Rows from block 5 of the text decoder of a small encoder-decoder image transcriber, named by matrix and row number. Rows with one number belong to one neuron. Each number is 128 + 24 x the weight over its row's rms, rounded and kept within 0 to 255. All counts start at 0. Numbers have three digits each. After the name is the row's rms in percent of the matrix's.
After each neuron's rows are labels from the 100 texts, of 14976, where the neuron reaches its largest size: "tokens" is the input token at the peak. Only what is clearly more common there than usual is listed. The data: short English words printed on busy colour backdrops.
# gate: MLP gate (decoder.blocks.5.mlp.gate.weight, 384x192), inputs 0-191
# fc1: MLP up (decoder.blocks.5.mlp.fc1.weight, 384x192), inputs 0-191
# fc2: MLP down (decoder.blocks.5.mlp.fc2.weight, 192x384, transposed), outputs 0-191

gate.67 087:091117121068113085143120085143101160132133076126114119137128150160113136115105134083149094105099114083126124131140156101129118127118139155080108128153170127131118081144078070091137115096128141119167136158101131108122133123129174127084156133132124096103100132145115135096141166163081148099142177104131127158134168083128110152131097139078115120138109117104119129106083117117151103156138176145129119161135112143133118149128133148158108177125152108148112141153150134140145094157138130052128115107129171101116113140127125160138136111125177139144115157131131142126135117144133138125
fc1.67 091:137123163070093117116129104116132129150123107104124111123170125164084125105126173096131124091137125067133109108146148116136126149102126141116101125195130177109127114114086135081149124098123153083163149171101147132106132146132174096116150158130114120102160125103113116160097137152127138117128126129097132160150159090131145106152108140120073137159131114106093123115082090115111119149126127179143137150135110126162113133133117170121132159123133121153104131150139097160146114127106097072126155145084118130114140121146108134137103118122123161140119149170121124168107065096155158100
fc2.67 089:130159104139126171174144120099130144149130152142148110135117116102152140121120145137118097113117082130145163146094124120146126173129152118127171169067110155122179124128135121118102137145150120147128080100157144139118149102110133099111160117150125135159143137122152115143127119128133125160137116114143123094107126094093137130140116126151123165122106128109122185126109145112131144171122131170107114119117147134052109143091111098105102105107144142160111123157107176133041139105153141115127131129127161094096147089084156134051137130141129111122106161134119148160130144099129100181
tokens: "k"

gate.37 095:104113149168143109102112134107149080151125174113102108140142153089122108123130114134062107125153047070091123159134130119104108088129136108138086173184130169167138089148149115135119101147132143132146125128110133114130181127125130120170116128114114134117104108120177117159128125139125130140110125150175127117103157120115178097129151130167121119138117119136104109153133113130156118138111162150151139124094149113161138135122134133149084134067127121102103129150112126132136155128141154201118161116133174091135156109110101120135143150153138119132106138101140107163154091122143156128
fc1.37 092:108108111142123141131128103146133137097152127137145134095119159135172136142108128084143126123125090157103132120154181156070113117147108170144137130092145123107107108124115129111099100095135140119148125169101111104110144160149143167136140126090161165110169176166130128129116134151086156104120133089094163102122089127104149135122148139120162133129126141096154144157109124134108162153148124091142150139157139076060114115147130143145108133108168121117122122125171133132139127116091141121128093126129186106116114075091155097171108141130131138155140108081149147132118189147137173128
fc2.37 102:129112187140122138111097131134131084121153168142116165075110114093117162141133154128117133143095170098117118098133147148144144119136136110150130088107108133131130118100093095083132102203162150140151075134148138109146096076134137151117156098093119085152113124128162074105138104124149122115113152179143159140134129105130171125140136142145099141130145135141150160105126123133112102120143132166098120105150149102092132116082111109131097157113126095143100160076095129109093097137158097126116118177113089152108116137126143103152145124140094145105161132091134127128122116093125120109
tokens: "o"; "a"

gate.262 095:150079147162094140163121125145155111125130151136134095159129163138129123140150107151148096169118106064134099120139154115169116121134150109138143125188156130149104153114134141104133132101152151139156176106115145139157124100088143109151109192100141136133133167177141117110089147109138213140116089147093110141114112114124106148131131108091095111125138129141145127107105102137131115161124108140106142156165132131159098111145142101134148163127127163127104088105157118173136143145098145127062145099136134106080139132136140139109151122138112086151094115141145115156123119157158136109
fc1.262 101:119119146149147109126130111126125080112122165097129059088143102132151105147142137131118122135082126129129142144098167099134092143119154117151131159167116156127124123094104114151148136124142112144129153145112150152183209099112156092077172136118160116158110136187157150127102108148098172146139092145122133123114134125118132160092120098146116086145119092119099151120103135119155135118138105136112175174136127126111132131139161106160151105143136125134161102099091089126166137107150135110136122180117129173097120102117131154115149129140118103141102087165128144088119143111134143099
fc2.262 106:088112118123185146127138134129139125137150106135087136130067134137142129153115144151135113179131147126118145136171131146101150151103153117128127109152101186115112099148097127117153110142116117188151084111102135114149129128139100128128114143121110133097074166110154077089119162136129149117150090176147132148160110094126180138086159127113122125058144145092161109123159156152150110122139107066121150115114121091162138134114133125138117099116138126153124112101142166091118129151119106112096097122120105118148114104150081137106133139160144141127165132117173141141123129090140102092
tokens: "s"; "c"

gate.375 081:150111111150074175126112117157108127142168132114150117154150093161141150124169174098178112128124132096123107130126187125132115137129181129128163108092187119149163139149113176134156120139091117123144139160089167182109104154108128145100125110107127172117161116092134101137113106162134099130167106117143157129139081142131142116139132113119165120133163105107121116117137066122136131114140113154086126157119126135127090111143101168155112109130121123115096119139139072116101141110123111117135143128148114146151166156167094139126101134148112144124128171133113113105173106119103164149
fc1.375 081:103129148105173092118135135090145146112086137129110136104098177091111090106109065122081145131120106157128147120123094145126131114135061114121104142155077140116089113085131086127117135114169127124124126105146114087153131087140123126155151150124138086148065157155121146135132149108150153131089154146101101123121147111103136123127129148125084114147105120152134153147101163126123138133092139115173114113140149120130168156108164127095137158151143119137138118114133176133134111157105158155132110137153143119122112085080172126137153125104132098153140110116125137138082158148144068106
fc2.375 127:123147091129150113107138167114144128133135117124128089154122137122113173128140130121088150115158192109132116116121131133127121139134125140130155078128123116139138141155177098112122153151114127164140127166087119133147113149145125118144105155109127128097137105085126168132116114114151116099154118097145143107142135170116175140083141172137115101140143083159098121140193159100165100124112125106105120127126077158148120110128125138159104112098100119141109143154106107132134119106142109139151096167099025154152105131166118154125136154129089117161104116174161125133122103114129076107
tokens: "k"; "o"; "a"

gate.323 084:120132144149147142130148106149102130107110131085093147101102143135089130137107085133082090127122137059161145133116188124150107125103124150144116132138151139147141059127127100148155148117109124122159166176150141114131117109142162135123143124157149153122077129120118173128119128169111163150158140153099148123150120136127080116151128115073172147144172119144137141119123118149135132135126123170149084145120120077162152127148148118099161136123077133137102114132110086110104132124135140122110166072123152108130099127123124142143157131158103127123103109156160157157145169121170142175
fc1.323 085:116101101135143176128154142099133117158108091108118110093098164128148148142138128143126131119121119114147131113133138078132127164142118099175117136130094136154112116115102130097152097141145125114132153123148153139150130193106097152098144140123161115123106092141138162100111116156093123119107070128068112157086132103115128148122127088149139102128139118092088139087143143128170107141142115102134155122120164095134103089110121117086167128146109121124140120106123161115103116142161075142141159145130092176058125131149121134129173107146155107126117134161108159090144088133083101154
fc2.323 096:159105168142144106146114138150151084166208103129149148161063143121166162133133088143131102149128097125123109146154095106105106140128159140146147121142115117111127112118125126100088128127091111171137115121142150152135099080098151120113108132107127163126114134143101106110166146144171115131151125117137132137105121126158127152112144115129137124153130163135108114100142102141093111107100131137127134156129097091110073103125132148145119109136160164092129114147110156172151156139117160109108107112115127086176072131103137073085107109168095144121112125117102094135106158118162160105
tokens: "s"

gate.185 107:152122104134094116135130167117152154084128107123111128099104130135159137113110104122127122108152037127088106098097142126128147132111104136113165138123123128147140123150128161056110138115107126121132132120124106167111111181135151156138101182105162162126115095112118096119162146107127110137129178132074144121161127112134136094112144103133081104148095159173134128119169079082132117119152153131113120147114116146148131144134102118139136147076135140118171123099162089116095138157150162181165118099154111108147164133118116138143139123139114127136160142115150114102138140116164135170
fc1.185 111:099129136129188159139141109085104113120128153134137097114122131178117070145153185143110125139134135075133144094143126143142106139151166125122105119108137123135081160140138094199117091132112141132135145108165172106132120074108134132127125099160137124106105154175140118123114098174119152143116096152154157158120133135126109173141137135141128112135123123116128115112119148131150147145118099101180152096111097138171129112122119171102126126176114083096099143111124150138142113143131100108101150109167148142110126105163181134137121127144096139168097150160142115154134096146163107091
fc2.185 111:136114163110099113119142123135123102105123112137156118145131150119139149142086015135131142118138050191118113149119159122110080110122123122108165144081116164086133120135113122138187164167130141133135150084136105157103164111102070111109157115133110122118129117149142116134122111162102164117102148130113117117143104122165123124118154116145162130133137125148143139133121127139126121148176122136120179149144127136143186103144128139126147159105138123104146108138106105149093157116120109097113100121108141149143139182102132103094131114112105134152147107142118123087173151150133139136
tokens: "a"

gate.348 104:165104129153069126135150134108104093141111133104185136125135148102120121168110120134149118113137161128138117098105156093140105149115153087132112135126132140111116125135102141145132178136155137137143135114111144127151119132083109154135156092127078154150125142128149100119120094086106134147107089128131117131141130121099116177142128095204114120134146105147124121154185150091128120128196112165109141136157168125116145128112201103115178147157102141146172125111159159120123146126128152100092125085135152142135128131112155113146150104166120103146129113139134123151103118114113197150
fc1.348 099:134073116153102125132089067102111160157159131158138156140149125132138124148153096144134083114150149116144112081089134122165118154130165108152148104142135115117103107076102113115148151100095158167149170122092124117163113143115127109156156142125123148140136111140169110150099105141112126122101095151125103155168117124124120103102132120190124171128145087155140147115155125129145094120160122147104140142121108104138143163124146088123155113139114107169115164129146127107159095126125113130101134178138082114179141125150133116143149127185168115163135126118138090128111129134148193130
fc2.348 100:075124143141152144138142138108157107114135102142110156104108142117150133111133180120163163151109124106122094139110128100124110137107124148112090130142108152136124071109121164069104138091092130102156139142128151143113186124131152127123159114092158144120149132147126128094110128136102130142159109179112110128108089125115105116175133122084160106102140174091122085117130119193110144111088103138170100095153090107116125131147138094132145102152141122118113120113148156110132121162136143158107098102129130080067109125095115093111118111109167106123133079101123119120152130106157117153
tokens: "s"

gate.319 098:123131139088154115122153130149130129075119131136112118100115120152157094110185116167152151142072172088113141151062160124121130110127151099152188151125118110115142127131105143122112124158190119136107103135106145149161098104146126117112140132131135127091107154104113131111151148108101122172126134134141118125087116163130104157117072110133134148138113134149136111138078144105155198146148127147127162099128119092165157098134167146163106146144135153141085118107173154123116104138131119106144112116171140171144124102183129108151131165128104131097121156132129137106115103103132112135
fc1.319 094:082127103138106139125171133155088137149093129127161122131107130145129149105101086125143110083130089136168140133164148113102148118129125111112088137119103127127161139104154114127138119136106168134143125146130133175072147132081109105101119149128122149151129125125152117139177107122124160073097113109109085113159143101118112116117148097130096126163177122082136084120160137125096111153147126095103120103143160144161153126117129138119182110162132095132200152142125085081137134145088136086137160113156117137145110118123125137146122089108169129151125113091100138142128179135127148107
fc2.319 097:143176106122106098133144154129150115096140136123103118148129120138164156128139123152137115099140157128152086122100129136116130098070156159085112083173117171094121155152176126122070161170131129102135158131109133143110133113118121142103100120153127115106128130149106133153153093117120097110126138119099083140150156154095162117127151127118164092114128122106108140123141118126141133112083125041126115112099093128114118158127150140134068123118148111106155124148105169146078143137092101094119104104116148125119147133128157122120167142128122145178127093108086067106107116152124124127
tokens: "a"; "m"

gate.283 087:160158151153112107128114112198100180116155124096113118089138130129120155115122112091148132108104099123113087142137128138163084130118114153138136135115099083142136101171101161076132118106120106156122118136139139140104110138120130103097149125109130137124088159117135095135142142119118133119118084118159127110159074113158135138116150142105170134143142164110143094110124155088119129126151140099145135076161142143138136139095202138132130113109127115102124171135147097109111154130104160130101126074145123133163152068143138170127076103128120122125123128130142122176129186155115141163
fc1.283 087:121080098117147171138148144101187092141118137152161136147137139132146105141150105142129131139128193148159144141115144142127162133122156120118125137135154121134118132089143088200119116157122107123156125121105128085141123140140141127172112132161166132127147087142128139120137106119151124147115154138103100147129149161098150129126119123130121136114110106118110190135132122165107140131096132172083103191092119100154108124155072128133131116133151127152125110094134149154130094101187102113123132161107164121075125152125121120120179135118156158131099128131100113078114090139138167175
fc2.283 096:107154139094142126130167164113122118148100117158092100145133168143105105168143128165104109091103131099131111115137148147142129098177113127110120113164161140120104085152106103142133124118105111159159149140125181139138079121140141138139076126148080119118142094111102094143163087123125101097085148110147141128133167141139143099072092067159108094091129122154148093127125134132120119124128108103131134159157100143168128148127168114121096133107149140147146143149114140136169109110129118154125106168135058135134141120102100082102141143112092105146113131086108118125148105131100130107
tokens: "o"; "e"

gate.174 094:122154116129071103154155134104151134120137094134133178080138160128156141124149153092145132127116134105115122131118089120106135092114131099122150090119162116107110147125089136110149133092140095104107123147150119138110102117110121144132158159103146126135151169151111138135138094124131114117128133132125120155134138173136171116121129115124110140126136139148107130157090098109185141151157089120149120151156087147166093108134126127179142123075144172118135138150181142131144139145108127092148161092120177083108170119093165147136105156105117155143088157106099124132072168158136186139
fc1.174 097:142119168143083076134117108106143093116106107144132175126149159145123155134092179095157147101118153156127101114109115116119103109121150082124114109119109122124161135154148129123110132082143145129093162164116147120140122143119148128116166146136143146160130116136091128120119112115113141121155111154102115155158136145131144160141153103124142175161156156095138078097141136098149114168150099134138082142159069138142103127159160122171109142095105139123105139143106154097127085123070136097145140100134113103150133152114142150182109155154151164133103145160123110141103142165108182109
fc2.174 109:137152143133173118102153085117168135126126162113133150100119130120166116111166125106114123118159134121103152154164177112154113113134143143134145166121121134099161119115118167106106136161147159140127140118150145153114167130110130135116136147111163118148162129054120117138100174087101120148136132126101102130175117118102095131120108146148121136110138141135138210113104129199126158122106086113127078141104106096115115159109122133084164135126120141114139118134198142113085131120087133100112116142113108098108119122156155146109186127153121142109079152124111131115130093103137129143
tokens: "k"; "t"

gate.252 100:091138140076122109152144114113066138116137146154161096160132153111124120102145106136165142110099108070127155127088094154103183133108110142099134108145144122094134144128148092144166143156130108187091113158107121145136132071128140116104118123159134108127116113161141125153136137140142105139110147115137098120167119154103135122134101157100121136141138086103136108098125158134115177112132071131124147095179140124162138123128126122159130103116114131166106127131146059118149116115154106152111148106135106132135114121160095158127160131116157148165086096086120133097127161110112160083
fc1.252 097:146138120183133131142123150119153139109105124122100129154130133147168161126123157150102140132120109127092123085127139138167066147157166089120144123105143129125139127091132180134117121113131153110163129098121154139116101172140152137124138131108112126137115146105142117090093134054111134097115108151072132149108126098151118125136129103152112097116124192124154182118115094114134103117162194150136123155090115144130098104128086123107136164157150154149137134132118149130135122150137143119088108146085133088115159089108153092111104132149138121123138139143159104121108106140100090198
fc2.252 072:112125128092111133145142127193122116129137143179134161147167140123127095095146064113143109146120115161129155153112149136139156098156137106137118129177118124138189093135125104135134143090112089147136128158100168120169128119139085123178126135102123126133174102145116107144105091153111152132123120161163088156152097139161167169104113111139134135146105160132132097137122163138126134134089096153093097165152130100140084173147128118132114105093111124130108107145140120118165123148149129144171147174084158113101107133126129129154158080111161105111122130091116141105121138118106153115
tokens: "a"

gate.48 095:118118090149105148096117111137140128110113129170150132119163127146117111103126062099137124108123122100157120143104145122101158119148109122133155139131095168140118140161125164149089163127150134191106134126104138148063134109076106104135130121130102123141165140097147089134108107118094098131087133093162138117110143108141083113130134108159091125128102124133120147115143130119103143167126096167162121133186143095105129144145107144144125142138138133134124091109147126118133131145090140117106126067124167073141136114125162150116121133144111124073129128138146120147158129189195169161
fc1.48 090:109117101130095140116122110140145139114153076167160168143161094141096112121141121121122121136177145150131111174095113139133125129160110098097125122108104144154140089114172157145091110105115134162115155142092099127083098080115094131203155111103114125103175133076126094131142126133122109161062129141170132132130156124176114127141126129122124145131121095170110105115173132094114130149099115153151100137167141100109130148126154116094103077081144117109104125157148144094158117129163129130120150141125127113147141129117131117155141115132140119099140117108150124158162118142147179148
fc2.48 096:121129103099113161101123133081119131138092125116109124139135131132114104131095139093120172122127157078111151108110124094126102096147131151145132137120123116120092168105137156083108122122088100085101167123128128155140124102105122141117133147108160154126205090121129180146100103111104104132111150136148094155115128141104159119135110113154131141126124124107114099144115124135115147128147089120173098097112087108088119145146133121107132098147164123108173130090097153088107132107149166172112106102115184095138145112096148116190118108157160134123097141136127115123108189131156103162
tokens: "a"

gate.267 099:121123126118123135097150126125142113099167123122141141090134138117135119102144123083106126145109131083151175099111084131088104109128137141150143133134117136100130142127106141112128125109129142093106144075113143100112095146176142118139112108128154138116136091156136113153117156105111111104121081116111114110107107143118135135149181123132147114129122134110102153175124109126137129138130104108161113181140164113112147166154100135118130179130152131096142078169166130136080127107105167140182132115122249140101138109075169151128127145113108112140114118122097158137147109098133147128
fc1.267 102:106105116155159114137127110127156139136173143121135105141123156121147097147147161129120175154083122119092102139110132136124123127147121119065112129140101180158102086138158157110154144136140102162113127141136143163113118138138135128106141142138176148164105132134133135159098169155148145121085135119122101104114111205088178158153125136135166125143159118114135129137118111124132102130110151126154132141080125134079108097112107144127138107095174114101117138150111098141146140083102165151119151213131123108057147116093156127157134123148130097138140142112150133132144143103148114145
fc2.267 105:149125153108136118137150154141101139128169114134141095130172123118097127119113105103102107136134143100096168098129090146093127160127118113137112143121129072104116143136162120155121104130151142108093121163164130110132118085100138117122103124144080115103148155126135133095098125089130089131132150138132120070132174127168143085124162148102152105139115116129123090143174143113162106110141116147152062079126141124135126151142197123157148106140097108128164140093142114110109125114154125141131099080114080132175160136120107152081137169072110134128112145117126104101148118141153136106
tokens: "a"

gate.91 097:141156155130125123107140151115120144113148144139123167104145105146121126111173113139142119129131108104159144199161121156098081093150107156119152156102112113101125085163129142130110104117104122105113108153095148107102201125093155105131142142108130163110155152091135078156169109143142094091134147117094123139138108110110130130099152123143158123134111127134109157103108121116135147147130104163169099159157107172126141108112156161134142083101123149145109177133126100116076084113077149122143167098151152148176136118091126135097110128144093142100120123131128122150120172141127145114
fc1.91 090:129123085109121138088148145069143073146085126148138112112140134114129105127114122159119123148119167148160151105126143123141109126175137160109121129132152140158135165107108125133118119117122111077166124112164149064158160159118153118145116108172108132139103105165139145144124098122132160094141102138085134151107164166107100151112116155130081109089153125163089183125087138177150119136116137187114105163099118112160130130117085165107161106137160109111120116137085114144140152102148098112139133144089137096120153141124131129134129160120096137148132130121139125111146111130165080118
fc2.91 106:165136153086177133138094117126113112160116144140108148111143124159149114151149125171106133130123132110080116119143121120159148098128109158113162104169123155144134105124113091093088117111121086150146083129125144125152121147180148123166121126153165160111116121171099129143126091157144119147117106118152140123134121146123107097097110154123143106112135104114141146139140150135123137128176118131118148102089108140171139131162141163091140168133187076148126172128072124127109077130128116149100102168138122141097070126136119113088153125141126105154091106117130138115119083145128197129
tokens: "o"

gate.293 112:154099137070138130145096144124162114103088118111131136148106130121111183100102142111099134109141115155094120117138114124124124115093116119151129098158121127108107150101133115103141137149127130086158122110143135142176170121128157179128124125120189131117160118116121151087116093129137124112121141162131118123092087128151116096114127134083124131141103149160091149163109097087144110105142076116094117091161129161140130150126142107142131091092144133085143141111153145138141177134096122101109123083107164113160128127108125120124107119146099139080103119144097060112101160088162116175
fc1.293 113:095156109156133136103148117128094155141162133136136128117143130124152065155131116149182122155113127089152131144137142122137129132162133127101124153108104130158147120144138138145123114103125117157115145130125133110095116138133091080146136123134065113138083123146135125167149149143122138150124117091113122134158166158119142167136141131177130140113154127110162106094153157157115145154120189138153143162090137092102128113135105157122113153170105114157107105146093133100121089128144127167147138148144086129098119137157132138143125135120145108178164132086170187149170118192073143097
fc2.293 089:140120165126157097114154128157120064108111137126116109148172135142123155144119137167108121125144127170118116172148114165141077153161117129125124133114121163112148102112159095130162122149097125129184136094140145142169146145116089123138124138111107109157113124135085128138109096150132145109118105150136156169080076156188123105095117140120131083146131153138131115173122149153119124158161138088125150139150126151143123084111133132123122107162104136099127165154114143123159127129133108099107148131095138178132127162098140097066162123097091147130122130176135140118151099107152086104
tokens: "k"; "m"

gate.191 086:143118147109098151136127142146111165154194138126096079144099091118071175149138147127138115117127144082131160186107116095151102138153167085135167109103110125151156154096104156130115089135131153153148152162130144164138132152100115121125131146122132142127155146162121138126136129150103144113202126162155117091144103139160126142116133085135149098127106099116095115133139108132145130160127124157082095150129148140168080114125119132153094159146137114130135111151128113132144124113113080118162125088160132129110154117171090109123078131157093089140145152118108108138130127129143162134
fc1.191 082:116119112124178109128105118126156097122078105132153170083131173135165117135112065122134146127116111150125111091150125133092171088095097139130128167137147141106117122151139118128138182123141111105128123085125133099118108120170134138148172095155106108142110095120141111132112127108144112169069102112107151132135157109136125119134129160151124180118124126159178130121121123114112115087153124096164136144117125128099184127146156154086181111140134124143132133111132130118125122139163165119102141141085123151133100169083143132120184105100184160093117125126147128123108123139105086131
fc2.191 118:087166120099144105122145151113125168125136102140125096176107124142099123147147125159115166094162176150116140124114142132150126155139155128122119079125120140159151172107125081109137125146101113161126136156117134147173128137140128108138117169130125124129121121129097161139141121110136125078168150131125114098121146153088089145062128161133126086163142114156110114125157162103137100128101174132116124108098089143125100089137154126176141119141147105153115135151101123112157118092109081116119149139096039150151100118140138120152103168133100083173131121153133150137136132148126106114
tokens: "k"; "t"; "l"

gate.216 088:111136137149148074116155128145117162106159131177095114106136104115113136093142080149097126137157118079122153120118093137182095110113136154151126122148146120160143118173166093145160111160146095106137133120163102132103097129112105087142100104115111121122095122118106120115116146160131154121142109141099109114114123140116107111126157126090164164166141165134148166102134108135111118128138158107126111154096110157119143136138119138145055105106134177161112154163114085126116144136100124076127108091120128080138165142109109154113110136164135112109128093124140166176152098121101162154
fc1.216 083:113146122132153092127146134134134165109143130171121119108124114103122123092153126164076149131142110069120140123126083150178092136120126138158157121127124125161151130162163101152149104185146097134164118116168111128098100133120129104124097107115109116118147111116100113113115128163126158126119124146092121103108125136150122104127159131111179159136148169140163162094103117132123129145154143111153104120111110158114173160159090120137073093127126170164112138162094086123130140160109129098142125091132127097149179139094124150103133106170121087107140100139148150166123099160106144173
fc2.216 103:185127128141093169116121112131102112107113116109145112157157088154135148157149156167144131068118146134120155106138116099111151170103159149130085140111157121174103127098102133133135116126119127150104091137146155122157184129129120136104191147126140156129114127153151133111139102138115158158151131133120125130130057132112131128161126154148154112142112104112119113134130089099120165154122142155137168072094147129148138109103166105130156133146140162154108155112129142150094157135100134123113093115131156158129081140129108078131148139121190151124163146107167145145122142161100170151
tokens: "o"

gate.166 102:130112145130160137156124118112087156118132160144100107090126140151119138137143127126096082152109130137151132085091157157132113136151133089148166127101087079124148137141106091153127111133152148149125145102174134077138041165115127130090110127152112083143080145137125097111081098145112159116131114156136122135120139093119137159121141116141140155152141128120158159145133142125159082107142157123119130154110131136111124171117115122119106147142118127123172130119126104124140107123133138104098096126122109102086125138122152126071130133170219108143109104131136108093154130145125169170
fc1.166 106:161122122136099121093101126170093098171104138088146119112142156108102126136100090144156121141093152132176100110110159103140161146138125107096129119139133119136104095131123157097145155110137141162115125150110184122143167118124141136099153149126128096116126079115170133137156106089131142137126123090104120148160118132127096157135124109111117095072146071089123139122105114109134103140176110151132135109163140094127140115108131146106151162133129125132140107133133137103099101128158099183097098159114207095120073142180125151168132106127160126125106111092135136114137141114118145124
fc2.166 082:111143118127126129109122153137113108179155079156110150142094094109114116117120169203105138128145133105120155151134145138143091125111136143151134147153115117138140080111148113159116099102098129114158141123084111093133135146089112143124133170141115085147148127137138095110100125156095154115103115131121140147141089119120124115183117124108106132126132133126117076121125120117130107149081099158155118157131166107153080152133124106098189104139076106112090145111167139114164156147181120134163140153114102069136132115110151119129126127195111100128126138117147105159152113168132145112
tokens: "s"

gate.251 106:116125130114113093147114123108082144120114131072103134081155115137112106140140113139129122147122140105144104080105146070127142156111137083129090161122147117108126117116111101101119131060127163151119124095115122127184196156118135115145118165129140099145125153134175103112086131130141191150113112141096156140157105136132097144149115134133125132109169092125114141117120083158136082142123125134129119151134160062101137174158113090103128146138118172133127128135141135162095105141097127131087143121111135084091087104150144129140125119171101150144115101141130112111150132103123124151
fc1.251 095:146115140153141151109135101135168149128121119159096123096156088183126124165147116131111102119081121066146103137101136155181143144154128084135128132102120118123119132103099098119156122102163135163123145111140107155118103189082105099074154138120136108117123135127129140121104116162107171120129106120110128153142141137105130150111153093105126142133176059107133157112132142121151135147118164122131138139129116087134139146140173094130184149123127112166164123096127131105115081109126144095111135168141122179112130179177147111108137127132113093143106121101112134101166128142105148118
fc2.251 090:108092159114145151117146150116120140113151107141133120133105088124108154103090165129114104095124142081141186153134155123103116178147133123116122126141102142092110135126128150116103110103139128129124142107115162101132156110094095103091151126101153129116148119150116115110123128151094138109093130143115132142105092099145092098085149091081090118176149123109117147097086141115082143117094084096194165152130120130146134092198136084146166132168159113150156106123132167120106110122129154127103150099124127116107114128103117152113152108138144124103103138144132138102162157101168157118
tokens: "s"

gate.199 099:152135120128173110084098122104138180098159141158110100144139154154104141132123110103129117144098133081081163143148143153157157152140134104132100132168104145139170098153149137133142117128136150186137160131160117095116102127110137199138153105141130144173112124082110104112157118073099134168115138145175118109125119123141135191115112100114122147131125156126173127122134096099142159143126143118127122169111153159124119183128165125109158129138108174125129141141157112105142125113124108157123145104111166148116113120125117129169152112173147138125139152178160155134092142126113151145
fc1.199 102:148139105137120086128135160114117183142149113198106145100157154148105123168131109102116114136141089101085147128109140156086134165126128169127139108098132151113168092130124152115158136126154123149137151102123129112150137114139169157128107099143143146137066124115098109099121134101121176160118161141130156127100131068134113136128115117117136147112110114136138148150117119136143171157116099148128190176127170109133109165133149101101155103137135059146097158112160113149142115135141137108159133104126198100120129132060155123129128150117139110140140160139124155126139129130143137118
fc2.199 093:116100141185085193162160133147123134137095110133140158084125140169138133113134150132125114116132096074140107111112170157165105147098160107105181129139130157099138089157127129157142152135116112088119122142125157146118146157184142094108144108150105113116126161156117139140099145158147148144128135129110139099166136078114120111122146106104155172131152121138124125123106140097155165131138132134158162163136103126133168106137114109069102129130120114141109117162123119122081144127123099069157127151108120106171153162119140140106144082120121154133141148141138138142192142116105152111
tokens: "s"; "f"

gate.276 092:134111125107091129105124097075080167153114130151090144070127107115117083154166150151114093128133197103152109081103179122140135112153124122112158134140105138107125168106113109131181119097145137147139137106155109110144114129102104126126142148099111088146113146113111102118108117165085176141124136128130163149125115117106093157090149106101118131153160097120116133140143117103155122153112114124144142119126149080122185178124113134095102131134110160143163117148142136141115108115145128140095107131106124101112139114152133123101104127211155137141122081119133120138135120137135184138
fc1.276 096:146136107142091139114140136128142121162112135098104133096165111148133130148110102138147109148093166109155110101080184133141135153145145069137121117139133162130097145106119141092159114118128164163115135133134164132137161169097119153093152134123115132145121136102154133111079149139096160141117114142106130161155138143085112176149133112149092121106151072113161163140138104117158100159122151147140111126124148103110157122133174126112189136117139105120155127113151152159111128081138119147066129134061144108102110139157175110140123128143093124135095146120143132106172128143180140121
fc2.276 081:137122108146138120111143143126135134124147122130123160116091123132104132122125147080130116137118135109140122153130133113112111150069155168124133115161108135124121084144126144072085111113067147132140155158141151142135117093115119130128099136105124087131165133179121120080128132140093120150109124176138126103127127119146131103162114114094110139117151142080088112072105115130117151142073086115168116159144160094116110126171147117139112136115127110129147114123126164121113114130176137148145165098159124043124122100082124152084125084114138086128072132140127135105149137125179126155
tokens: "s"

gate.236 096:072114142122148146118141106117175101132130146125140100085094156165128141155149111079068116149087103031127137122105130177117173107102139167137116157150102119145120110170113114123102133160142177139141109112128128122117152119160111160080140112117167161133096146155106123143117127093105153134112142139135138133096129094116137162119126122116119130131126154094120145130144127147165173106117147133146099148168145129105113121138127118109176139088121123099088083092182112123108122114110129150145125087154151103124114103088117142143131120135125119111086093145140155122112131102133134124
fc1.236 097:142121125098148096134147156137124106136091172153120084131147152153127157143112082123131113123107063098148142089153146077119165172100115129130166149129144166165147154126106097134158134108105157083116098129132123131107108155121127116101118084145151123117109137120120137130139107144146159128134124113142115163084135124152101151123113096089100136133124109140154129117108113151129123130176155113104124077147119130133130147141146131174128166140159154175076113163135109129162106161135107113119126060124166148158080125162124155113119123137204166145123136167126158131123109128113118132
fc2.236 105:103131119133100135148093098166154117131126126156178054126069090110118168081075099180158139120110131110139158132138107133163091129097160135118132118176132143110132110106099106144119129149112107185112161125110123153135145126111112113143141142115125114139132179115114104136200121127128099113121141096125153105142147071079115160112154094137126141133121141096121143127135113151120116162123148155141140155133098152121143120108078128078099120123094153159128138126111135160095151107094131111112134112093120118141154141113071121087147105133112150140164143143122167109117114134127133137
tokens: "o"; "a"